From a checkpoint of a small image captioner.
Data: trained on small renderings of single solids in any pose, 395000 training examples, 3.8 epochs.
Rows from block 2 of the image encoder of a small image captioner, named by matrix and row number. Rows with one number belong to one channel. Each number is 128 + 32 x the weight over its row's rms, rounded and kept within 0 to 255. All counts start at 0.
After each channel's rows are labels from the 100 images, of 14848, where the channel reaches its highest value: "responds to" is what is common among them. Only what is clearly more common there than usual is listed. The data: small renderings of single solids in any pose. In brackets: how many of the 100.
# convs0: expand 3x3 conv, stride 2 (encoder.blocks.2.convs.0.weight, 64x16x3x3, each kernel summed), inputs 0-15
# convs1: project pointwise conv (encoder.blocks.2.convs.1.weight, 32x64x1x1, transposed), outputs 0-31

convs0.9 [132 126 163 135 197  98 190 141 134 163 125 129 133 123  64 124]
convs1.9 [190 169 135 113  82 138 159 184 163 131 163 115 152  67  58 140 156 112  90  97 127 139 108 130 115 118 100  99 116 133  76 127]
responds to: red (97)

convs0.49 [120 129 144 151 169 122 202 133 105 136 126  91  66 162 147  98]
convs1.49 [159 128 132  93 105 121 123 127 134  74 146  77 185 170  73 167 108 144  85 118  91  87 118 193 110  85 126 122 164 103 146 139]
responds to: red (87)

convs0.4 [110 122 122 171 138 128 177 107 113 211 107 138  85 117 113  92]
convs1.4 [157  63 128 135 134 128 141  95 107 129 130 146 110 153  98 164 148 100 100 105 188 109 109 122 131 154 107 128 204 103  43 100]
responds to: purple (52); yellow (28)

convs0.36 [122  78 207 145 135 108 147 116  91 177 123 160 157 141 152 133]
convs1.36 [156 133 139 137 100 145 160 145 136 133 151  82 153  80  98  87 175 159  67 162 125 105 134  84 115  73  95 124 142 109  53 127]
responds to: red (100); matte (61); light from: behind the camera (58)

convs0.27 [185 115 126 153 174 143  77 112 104  88 164 126 168 170 144 134]
convs1.27 [115  63 139 105 150  89 166 114 144  87 161 136 212 146 124 185 116 174 156 113 166 143  94 137 136 118  76 125 132 141 159 146]
responds to: light from: behind the camera (51); yellow (36)

convs0.25 [166 125 117 112 144  89  86 137  88 131 185  95 109  60 123 129]
convs1.25 [ 82 105 102  97 195  96 146  79 146  64 131  86 132 161 111 199 116 157 124 118 139 171 117 110 117 111  75 133 141 154 127 132]
responds to: light from: behind the camera (51); red (46); orange (25)

convs0.53 [107 165 119 118 196 148 117 108  79 191 124 158 141 128 164 122]
convs1.53 [153 120 171 123 113 112 210 173  62 148 165 141  66 137 129 127  99  83 155 110 157 126 120 142 131  87 116  79 108 162 129 126]
responds to: purple (30)

convs0.12 [130 161  40 114 110 196 127 123 146 124 142 155 129 132 114 158]
convs1.12 [165 131 153 131 131 109 127  81  76 130 122 141 135 212 157 125 173 212  57 123 130 108 137 111 116 137 117 168 114 141 131 126]
responds to: green (43)

convs0.46 [163 100 133 136 111 125  98  84 200 158 129 136 117 159 136  66]
convs1.46 [167 146 120 118 175 104 156 131 181 151  51  85  68 138 141 101 148  93 141  80 129 121 152 174 168  89 122 131 129 100 111 110]
responds to: black (30)

convs0.43 [113 124 144  70 165  88  68 126  91 101 133 105 175 107 106 114]
convs1.43 [109  97  92 114 120 134  96 148 113 136 140 107 122  86 210  94 122 143 154  60 117 100  97  89 175 146  68  98 121 106  99 151]
responds to: orange (27)

convs0.32 [101 154 152 104 112 142 146 156  71 143 150 150 156 101 112 206]
convs1.32 [146 202  83 133 119  76 131 175 119 109 117 135  80  62 170 152 121 164  60 110 120  98 111 129 104 108 129 127 139 121 170 135]
responds to: black (27)

convs0.59 [130 129 126  88  88 183 155 107 130 110 129  98  95 185 175 161]
convs1.59 [139  85 139 135 157 139 189 110 117  84 124 143  84 130 150 153 208 123 118  59 157 131 124 123 169 161  82 126 172 117  95 131]
responds to: red (80)

convs0.62 [119  98 146 101 168 135 153 100 126  58 135 173 146 106 136 186]
convs1.62 [174 151 128 139 160 139 124 106 148  73 151 153  55 107 173 125 122 180 127 127 116  42 122 113 131 121 158  79 117 110  91 140]
responds to: glossy (69)

convs0.26 [ 69 130  91 195 142  91 104 136 109 126 102 130 150 112 157  81]
convs1.26 [166 122 137 111 162 129 131 126 153  72 177 143  78 149 183 178 146  88 120  80  88 108 128 152 120 147  79 149 145 114  91 182]
responds to: red (87)

convs0.21 [123 102 131 103 165 135 140 140 201 153 129 102 171 110 195 135]
convs1.21 [140  96 116  97 136 192 161 178  86 118 124  53  93 150 133 124 122 141 136 127 138  98  77 136 158  85 161 166  90 167 107 157]
responds to: black (27)

convs0.11 [ 56  88 160 148 100 141 119 150  63 125 133 105 122 104 129  94]
convs1.11 [138 132 127 107 134 120  46 139  76 126 154 107 148 130 156  63  85 114 103 132  87  98 143  76 139 158  57 123 146 100 109 140]
responds to: red (29)

convs0.10 [147 133  90 146 151 128 105 148 207 156 147 145 164 129 124 189]
convs1.10 [117  42  86  78 131 156 123 159 142 101 102 115 128 125 122 162 140 129  96  77 115 129 140 165 169 150 165 156  86 182 122 171]
responds to: yellow (39)

convs0.23 [151 168  87 175  97 147 146 177 166 114  98 170  92 146 133 151]
convs1.23 [167  83 155 152 131  87 209 179 119 128 104 186 202 127 132 147 111 145 107 118 145 130 156 141 168 119 165 127 158 101 130 141]
responds to: red (32)

convs0.22 [183 150 164 103 177 124 158 149 122  94 153 154 114 168 162 170]
convs1.22 [120 133 157 123 144 158 161 109 155  75 124 126  80 126 104 164 150  80 105  75 131 126 144 117  93 145  71 110 167 123 105 216]
responds to: purple (32); green (32)

convs0.60 [100 136 127 120 124 125 147 111 128 131 133 105 116 130 154  12]
convs1.60 [148 108 204 162 145 163  94  82 165 132 104 132 111  93 164 121  70 166 126 103 164 146 107  95 144  66 103 128 129 165 127 156]
responds to: glossy (65)

convs0.50 [156 109 127  93 145 152 173 133 111 118  81  99 153 196  79 138]
convs1.50 [ 84 135 165  69 124 116 102 158 169  71 147 109 132 143  85 185 113 144 124  71  97 171 104  97 135 114 171  81 152 111 131 139]
responds to: red (100)

convs0.58 [118 105 109 131 105 200 164 125 164 134  94 114  95 188 158 127]
convs1.58 [142  98 149  73 113 102 158 122 121 125 115 105 154 154 156 207  97 154 122 154 204 128  97 110 172 149  91 174 136  90 124 144]
responds to: red (46); orange (30)

convs0.40 [168 141  70 132 152 111  82 175 103 135 157 184 125  94 124 145]
convs1.40 [127 147 172 137 145 119 151 167 132 102 130 149  69 183 116 164 126 119  93  87  87 142 168 142  77  93 156 119 169 126 114 203]
responds to: blue (49)

convs0.16 [162 156 106 167 126 121 128 150 167 188 144 115 110 143  98 198]
convs1.16 [166 125 208 122 127 172 100 109 106  85 161 177 156 108 181 175 116 123 174 107 150  89 152 106 156 133  91 132 134 147 116 163]
responds to: glossy (74)

convs0.61 [ 91 161 160 147 119 144 134 111  77 125 114 191 146  95 158  75]
convs1.61 [ 68 144 180 142  72 137 152 131 136 105 184 160 181 154 153 131  98 136 120  84  96 148 151 129 187 118 105  88 159 128 125 170]
responds to: red (41)

convs0.3 [ 95 127 118 117 155 110 115 156 121 122  44 129 122 130 198  96]
convs1.3 [ 52 137 118 147 115  79 110 117 131 117 139  70 130 160  91 123  95 145 120  63 156  72 139 148 181 110 116 126  79 102 120 103]
responds to: black (32)

convs0.55 [125 122 166 149 162  67 103 150 122 187  95 125 126  90  92  94]
convs1.55 [ 93  90 110 134 126 131 179  81 136 147 101 104 174 119 152 148 153 119 118 107 167 121  35 117 126 130  97 150 168  86  70 111]
responds to: red (95)

convs0.2 [127 142 146 133 142  85 128 161 155 202 151 196 130 113  95 134]
convs1.2 [140 107 117  99 129 107 164 171 126  98 152 105 154 150  85 176 115 126 114 169 201 139 107 119 187 133  47 147 143 127  95 156]
responds to: red (61)